config.yaml
model: "contrastive audio-text model"
dataset: "single English nouns, adjectives and verbs, spoken by a formant synthesiser in many voices"
train_examples: 78125
time_shift_ms: 50
n_mels: 40
hop_length: 160
input: "mfcc"
spec_augment: true
win_length: 400
tokenizer: "word"
vocab_size: 118
loss: "softmax"
embed_dim: 384
encoder_arch: "mobilenet_v2"
encoder_norm: "batchnorm"
encoder_activation: "silu"
encoder_drop_path: 0.1
encoder_depths: [4, 4, 4, 4]
encoder_kernel_size: 5
encoder_stem: "single"
encoder_expansion: 4
encoder_widths: [128, 160, 200, 248]
text_encoder_causal: false
text_encoder_width: 128
text_encoder_layers: 6
text_encoder_norm: "layernorm"
text_encoder_norm_position: "pre"
text_encoder_activation: "gelu"
text_encoder_mlp_ratio: 3
text_encoder_head_dim: 64
text_encoder_fused_qkv: false
text_encoder_bias: "all"
text_encoder_qk_norm: false
text_encoder_layer_scale_init: 0.01
text_encoder_parallel_block: false
text_encoder_inner_norm: false
text_encoder_drop_path: 0.15
text_encoder_positions: "learned"
init: "kaiming_normal"
residual_init: "scaled_by_depth"
optimizer: "soap"
beta2: 0.95
lr: 0.0041
beta1: 0.9
shampoo_beta: 0.95
eps: 1e-08
precondition_frequency: 16
max_precond_dim: 1024
one_sided: false
adamw_lr_other_params: 0.003
grad_clip: 1.0
steps: 7300
batch_size: 128
epochs: 12.0
lr_schedule: "wsd_sqrt"
decay_fraction: 0.4
final_lr_fraction: 0
warmup_steps: 140
weight_decay: 0.1
adamw_weight_decay_other_params: 0.05
Rows from block 8 of the audio encoder, named by matrix and row number. Each number is 500 + 25 x the weight over its row's rms, rounded and kept within 0 to 999. All counts start at 0. Numbers have three digits each. After the name is the row's rms in percent of the matrix's.
# convs0: expand pointwise conv (encoder.blocks.8.convs.0.weight, 640x160x1), inputs 0-159
convs0.345 096:497513500502473469523493518496468535507487500495488497510461551509489493471518467490522448483481495511503513447510522453538525476508515517465495518501493503557456524506507465514512503535548485500466484504468493502500469502505518508538422455465481470478478490496544493499489490476482533479491522481453516502481520489505534494533509507483530504516510471496476507487511463517498533445500494507516482528463436508516560532473504470479482485469465496498493463490448457473514494502524511
convs0.346 093:498524520506548515479486471479509465449522499495466507527492473466479464509478479486516492480528484572502505474509489521510470500514515510461496498487526464479463522520537466523468479532504488503518490513480509491516500535529495464501481497516449475492468558491508507547524508492554516511490471516493511488500493523531546483481495528507492532468426509498543503505456526495502513493526509522506490492498539454477496521498526517524488478450523525493527501526492519507474532456566467
convs0.347 099:508532524502518492485497509530522505512456473539475513456512511465527489501567503489492534519482524518479467492506500515467487546493458562517505483491479506500475533477451512492524475529469478548452550499492552534506501490494541538509477533484447504523523502477525478486506471487480522500468533495485496528498516478500493540493498492501509490504518494489481520443547510522506511515521507462510480513482516494500507483537535522521539516477513465531530485510493531489558462527536525
convs0.348 093:530529518534492496504472528516542496521506498502566467511500504445468480514493535489503474510504479456498530507499462508463441481499538496461496459506488483484523519487502472482489463509495495479520521509533483502482498500533505558521511520505529521520525468575480492499488523479454479522492489517490449494475469557494461505497488489507474542471476486512520456501511477482490536456509499520490480521489444491494516511499492504544480489496546457511493498526531540494508504545531495
convs0.349 090:489544497483460520502512510496543488456481504499523507465512506516403464499508458477531509502486503499496564513462508459497517495469444521523513495483476508527496485523485522465537501514533495550543511513510515505468543500576479484423477498492477488526514494502490494563495489474492474469502469466497520495492529525490478509488504472495491481512528495513491494488467514505489496484528486508506534514474492468450465483542520482472519506472487478519524484501522494500494495481471505
convs0.350 090:493522509556537481494506512486505482521522518483493499537517457532507486525474533481484461520488513491525463523482515512509490468551511481530535483461490454505479506519499526550463498528549484553455563475496474507526463482509499468503513503502518471484521468521494502489507478495501456523506511492548510488482511463482548537514495539507479488466474481470516525527546516527502476519464502535515509523492495482454471522479521486494472493550467523482523523479514451506481509528499518
convs0.351 087:498516492480472493494508486504459518533466516522477527513514526480493486526509510509488444502522526508530449532450491464519504482493499493503527536519482501528507505505498478492503500542484485465554458488478468492458502517482484533505527487536447473499538473484500497527539520488513517505490498523544556525438521492432485491538536498506520537477467500512507470514481488459538498507537514508457553487493492511483492463537486523480499448533510483507485546519495479495498522495501526
convs0.352 110:483507459485488540483534533497484482497503491496472470451545482497520494528493521497494502483468477471483420551489519494518498516514490463508499474508487511520501481524451497513507506496489523487500473518544514560546521531494534489575495540522473453516494423504504510479521534465515469508494483438469515495472485461477469508493496488507465513492504487487510475516547496525481483531444484510488513473497527504489499499519478517519494516493499506470479507479505467505471527537530497
convs0.353 115:461485536464535479491484513485469497518550480521478513533525492526438490466544469517473501515499539458475480517490486495494527489490521520522468506528530501517480467503524513465478490472462504476524461501507488530444484538463495535517459485499492514472472527468470507504487444477537506483457487510523502464524554482452495506505507450488492516483473466515463496464475507510478507514480510486522504516492475505502498488491511465515532469495543506515529498466532493492525517555465495
convs0.354 089:541497512505555481532514528485500495507485539500482461499514488536503510492511455542452567497512568533504451485517496526493494511502504489484444494532443508498488512518509480507526468482465496494473487502466494481506500517495490551465503547515518492537549495464488484536472493516472510463431517497488505516469524494485448514515523501425523494473507483497505504515465509494489532451493457479512516473488473508482486467492488488474517479494507501517481499524521471500490504503521486
convs0.355 085:468489493551528471511559524472478519502529511530495439479475486553502559482519481507476459522462510470463492497499475528483518515511461484490457554483511519517551532491532502535474474486490503477500524486532503448502515517513486513529508477444484505520516451487536510473473481478476496522478508487567465486479519480511502526522502524518501517502518472505479505471499490498504518508523461482481548484508470483548512524507511509484496510528468489483512506493467463474476516485526486
convs0.356 108:507506511531526516483515499513518472526517493479518524495468494508509490517496509515510539491465479536520474467505510540527500506484520486516485460516536536504479530515506483472528481510479525484482501459518512470527502530485491491507525481504494507483521482453501439502491510454529531530544442472474479507518512517476507488498516517539510501497503462502520493487479556525471455519497461492479473512524517488495464579505445458498528537515499508541432512454541471489475523525521486
convs0.357 085:505477579507546516487484472469514536498467504504516475526504516513487532508565514482486520482494461469510526500482448549534499505507474524501485539474507511492490517493496473513515461485511492512506511544527494523521502539539473503518471483507505517531517481438490499513502496488531510511456451457505495487499503528482526493499504474516541528462501543480439537535515515477554468493500500511480545478520528496465484469542460504498473473512511523527514481513520509504507516524468485
convs0.358 096:469507503505501482511502495509546503536513498545517510501497513475490492491517519525484477508523523506458515487544520500489447471508474478539467528517499512499500539450531539551521527472478488520489507481533492542485472501502504450453483522505507477486532562501495483554474494495520518499451461497516496530536515477509454525499480483492530511568475556513526503531510502492467501463496523481543490448510522465501497526509523523531504460500505510486521540516475476496491541515498480
convs0.359 096:510508505539492505526474447489495492539488504494519500505488483543535474476546505483558486490468471522512501542472477499524531506503542478521489514492525503497484469504518539502444528494518495491476536525489507526504482546487455470502489558474466467502493497519512441502542478535474510496516478498517569510504518508488492502497510496559514496497465498524474518461474527488513525492527497570501497529511459488524480557528517465499528515516481492501472495519467462506489499472522506
convs0.360 101:480517482473486528487547478487455521488517506500494452512581483484502511513516514514500504507480507509539459545520499499490472492520508510495522484509467476479537431529528495501537493462485488494496522517519472514511503473503523483488507495524486514485494496455475456477505487520475501501520513532487487476488525545515501493490479510515470476520500535463472561484577465489501473487496516522463440498502486530478512472477473469522479501544490535496536487495496463526489472522560473
convs0.361 095:508477486496501462493496518542526518486500503501521495511489519511503492495466500506491506501498480524506483494499497491532520570511512495493542503556496526506546511439491446493537523475452510509540519528458486478535496525465472495496519512500499489483528488473542509502493497494505463496469485466547494510507489507485495511543471497535544494517518468493541481531505485512551459500511509476497531514532503506484498457504595441496503523510521457485523513517525488486470544456470512
convs0.362 093:486489478482478532507480516505550489478498505512465501484516513484544520526480504511491520556491504502491521498477473485472471520521513508480486522538514445513476494486519525471505502537467463514484505474515482486468486459521537517482539456495558471501491461459480465486495527540499477506446483531538494503504469523500525528509443470522517505492524507504531474544491506508445458467486532494543501529500476508522496484517507506531486496505467530506471473542571507505497509461472494
convs0.363 108:490463446508477502490556479464477488489499481475513477526518509493447521491490518562502502471486530513517531465481504540518529488501460477460479506483495496538511470482496489541484527516547496502530491511466463525536473508503457533526462496508539516507492520467474508509517503525526472502485477530491487503499487453521505466500502471480474506486485445490494502485523476523503482481482485527551494501510531550508535542468469534499515488525498529524486437534467547485502477478488507
convs0.364 101:485490531453507498484493520516474482532516509510507521450442457520475489528515544473482517518470481498500474485453509482497508500482510520488512527497496562471497518459540465481516473476527521470487475480533475444538490489521547515525523506479519531513495457484489489504478521553485494565450531521522476502421536520517509473502493449512482484466532483465514533535497480522491502487497492493468480496514503500497506490537486514509509507526477489496494499488497532519535520521519477
convs0.365 101:476521478511484463496510508522501478509516458486483480527488505532475517448539500455524491540528478510489515529504486490513511514499464504480548584457496490553481502509526487494499532497527484513491496494503491548432507499538492489501517509467501494510511455487517521499504484521526486450486462535500537527510496455501461521485526475493488549522453479494451512511493545513484481470480495514482522516549486495480474492462504486449479494497510501525486553500514504474515457464509504
convs0.366 098:520512530484524482483498484516495488510488502485476492510585490521492531526497478513517508520497481531497509486529496521482484490522518496512468524484448503483512498504484468517513544517487437529536485497524480483441521495461492483473478526522471473512519535484498471497509481509475463486525502499515510503508502494500478454491479479458493516525533468458493479546449528465523495507515566538476507456479477531519436512487518482499523530501515504545545480512510510493491491568467511
convs0.367 118:468479517523534497492477481536429497474480477490482498491461514526492506482506511463443498540535482539533507518513507513491523489485531503477517528477466488496540468490491494499472472521469420500474481498513504486460529512472473463497528532534512511533448492471499534554512492532466513468511504518500496497474540498512517480506528484516534483529492499551534509503512546515533504496462497506552514509507466470536503502501512506494487522525536497457501497507468496461476493518534529
convs0.368 082:497497493528492520472472492485513481480523457449501449486524549490529524482546518503513496515558548477458510504467510483503490465500463476490508565495497498506532504509484496487521501533497517484510496519471433488482502513490508514435511464498486477480493524493528481487476482496496498513504536509446451500533484493510514521494496445523516523505524515497503512518447487495497535514472500456490513503525465528528488529514514443504560501494494481459511486495511562478509524534515514
convs0.369 094:519508481460556484510480511488510473485518514569530481489529513509500532511546517499496524503502528505532476510502504517475521558521480504526517509498519556493452543512484501498520510491533458499458492534524512490476496488516492460492522501508475438485521461481559545479461490469522518482497456504530483529466473484478512498503500491550513527554492506476540483514505521474466503524536514517529494530499445499501489488469480459474477523486476521525528479498483509516472488479486479
convs0.370 085:473520535537517501497500540475452511453527515421491526498522457483512522461475523521497504487542503440475538503464547520537486497463514455503503466511516480533506534507509482490478486480446511521521481497501476453453453475481487463504524518499479452510458478475518520539507519503482508525485498516502493502501495500475498497463493496517471474534475527522511501510509449527512500498490499528524529490494510509503512469487508496471469449507462519477532510476522488500494547482469500
convs0.371 100:507516496522477522516470523504519511507510477448469466499502477467499536485486497483496484482467535484480531507502481489441536529541522473473493466483566449469486496513511499495463497476505494450503524485524471516518510527484476487516464468488472533529521500545525475478516469492471538480490545516524507482508518495484527534473473491500456483488491498547460515441518500548491494517533501503519489492477509474479512512481537475523536427535488494522519501509489507526472488509472467
convs0.372 102:473496555515525573567519515491494459500513524492512492508525430479478480465514497505520497561457518522506505527458490516527462487527512506514456518458524511511522505489457490512483519512491488513509499482465507486489478489461516521468466460477519559499477470499520477485519511501476478480525517500562507509466462465525496498515509489488516472546522531512496489499466496501483533490525529497504498477537506526556506490495491501483493498454499473512488497483512536541501484521471533
convs0.373 092:494507522507512581501494466502523524497532494518519463481484496498508494508460530485525471463513543488505488503530521479446482455511483492499488528489479509527518501458500476544520472473516561494487458508478516501527491534516532511458524467473511490459530474521503502516511508520516468537511524460472512517501463484480473478527453490491465498506480482494432502544510505523505516494484459452520497522571512486481526481481529506489480510494510517534487510512513509512495536479482446
convs0.374 098:470497527508517544464507505447473544515449511521462461526508501476536513486461496482456523522477492488504508517514527520478518528504483494490551510462484566519545506473529506465500439480480505494472503460468464506507518484449494486503488504491504514496495490509493487494495486485482518476486476480539503506464492502506509490498488509492466512477502480431493486531505493513477456554479489520506550487482516489533525509538546451511517480471470526514499476530503459496544531475478501
convs0.375 115:474538510453501494527520510501500483503493494528503478504515521501477497472517513495531479523448478506508446520480444481512516514505508517510496511452497516473512486482490474511478514461494521475516493485487481511497517479503457475520471518512496496537528502483567478506519417491519466489526492548492471525499478452501502500520522509517554546505498498534431474468513499531517522484479478541540493519525493508463497469546502507435497492492508479524523455513534495484452502528487505
convs0.376 112:527504497490526494535525525525486512526497461484478497509544515538484458500489539453486473495499460473476532505491514490502482505484494496515507539496498516517540504503538510512469522531478518546481530511512530501475515477485498509479455527494467500496481508518474476474513491525548454569519512506458533559523466487499500523491547446490454518486517474480515493483503509497514486522463516460531549535510497462494533511537541446507510531499519518502492544521526522524501538490492489
convs0.377 087:464535554504502485521469469490498564488502529502502496476490533541510498508470494474487482526490507439507512524516501512441483522508534465498469487481530485505545494495510513483502458508496491527477477489524469446510513516505508509484526534505462528551531502512475528519475491513453516503498502508528538503497489512473564506483520492455497443528472498504497510477472471449518500500487496522499496466536506486483464471470488517470492510475494537508473503453496467537492487446547499
convs0.378 112:458497494499491511482474478516512500484530475460471483510450508504518486444469494502523536496524493471502485502518489481504478517510513436522478525505515507461467490486460495533519473509467543458503455471543516468510493505482495519517534495563515438507523481517492529528512540498521548521460523475548481516519518537460503518522549504491518455531494486497490495517479498519479507479544538523532495481538491490506513508541500493501501424488449499505487473499511501516512504500496504
convs0.379 092:497529513519544501517494489464523540498495494439506550472524472466496516535520516515533521549495536503518490493495534521457541504469534451509439502488469453499515546482504520493461511533511489477473484521549470497490508493515482506482486505519469497454494522513461497489494489513501484534457496482499485462468497478528518499491495497490493489503502548465472481520516466527519536482516474461497504475469570486483514520496437502495498459490499468462487503533507506515464481496515481
convs0.380 104:545492507500507453465481520440493510464497504492485514470506463540458531486493457489490475538485492515511498504557543524501483458543474502496506527513461540467500512507464497525506466545532539506491492498522521542458517503495502504520504513492502486503526516480471478468527486507496518492534501489470536476458472551504518429537500528506516497505483502503513499557471463460520504481535494496505524459494508520481514516512505492511493492530493525491501508430512523493524524495536539
convs0.381 097:488526555503469493498469475465518491500464530517476455500544530505511508455533462477457535507472498500523517484506471516482497509521511503519456510520545511490474487517493474497468497494509462465491521456576473499510508494508481482486533491486477510456518535524481523521492475489480511453534469501506546537524505508481521514477461530508547449515521467537472465458523502493496527463508539487474484536456488485513483492512453520526481479505502483477522485520480474491504477504518502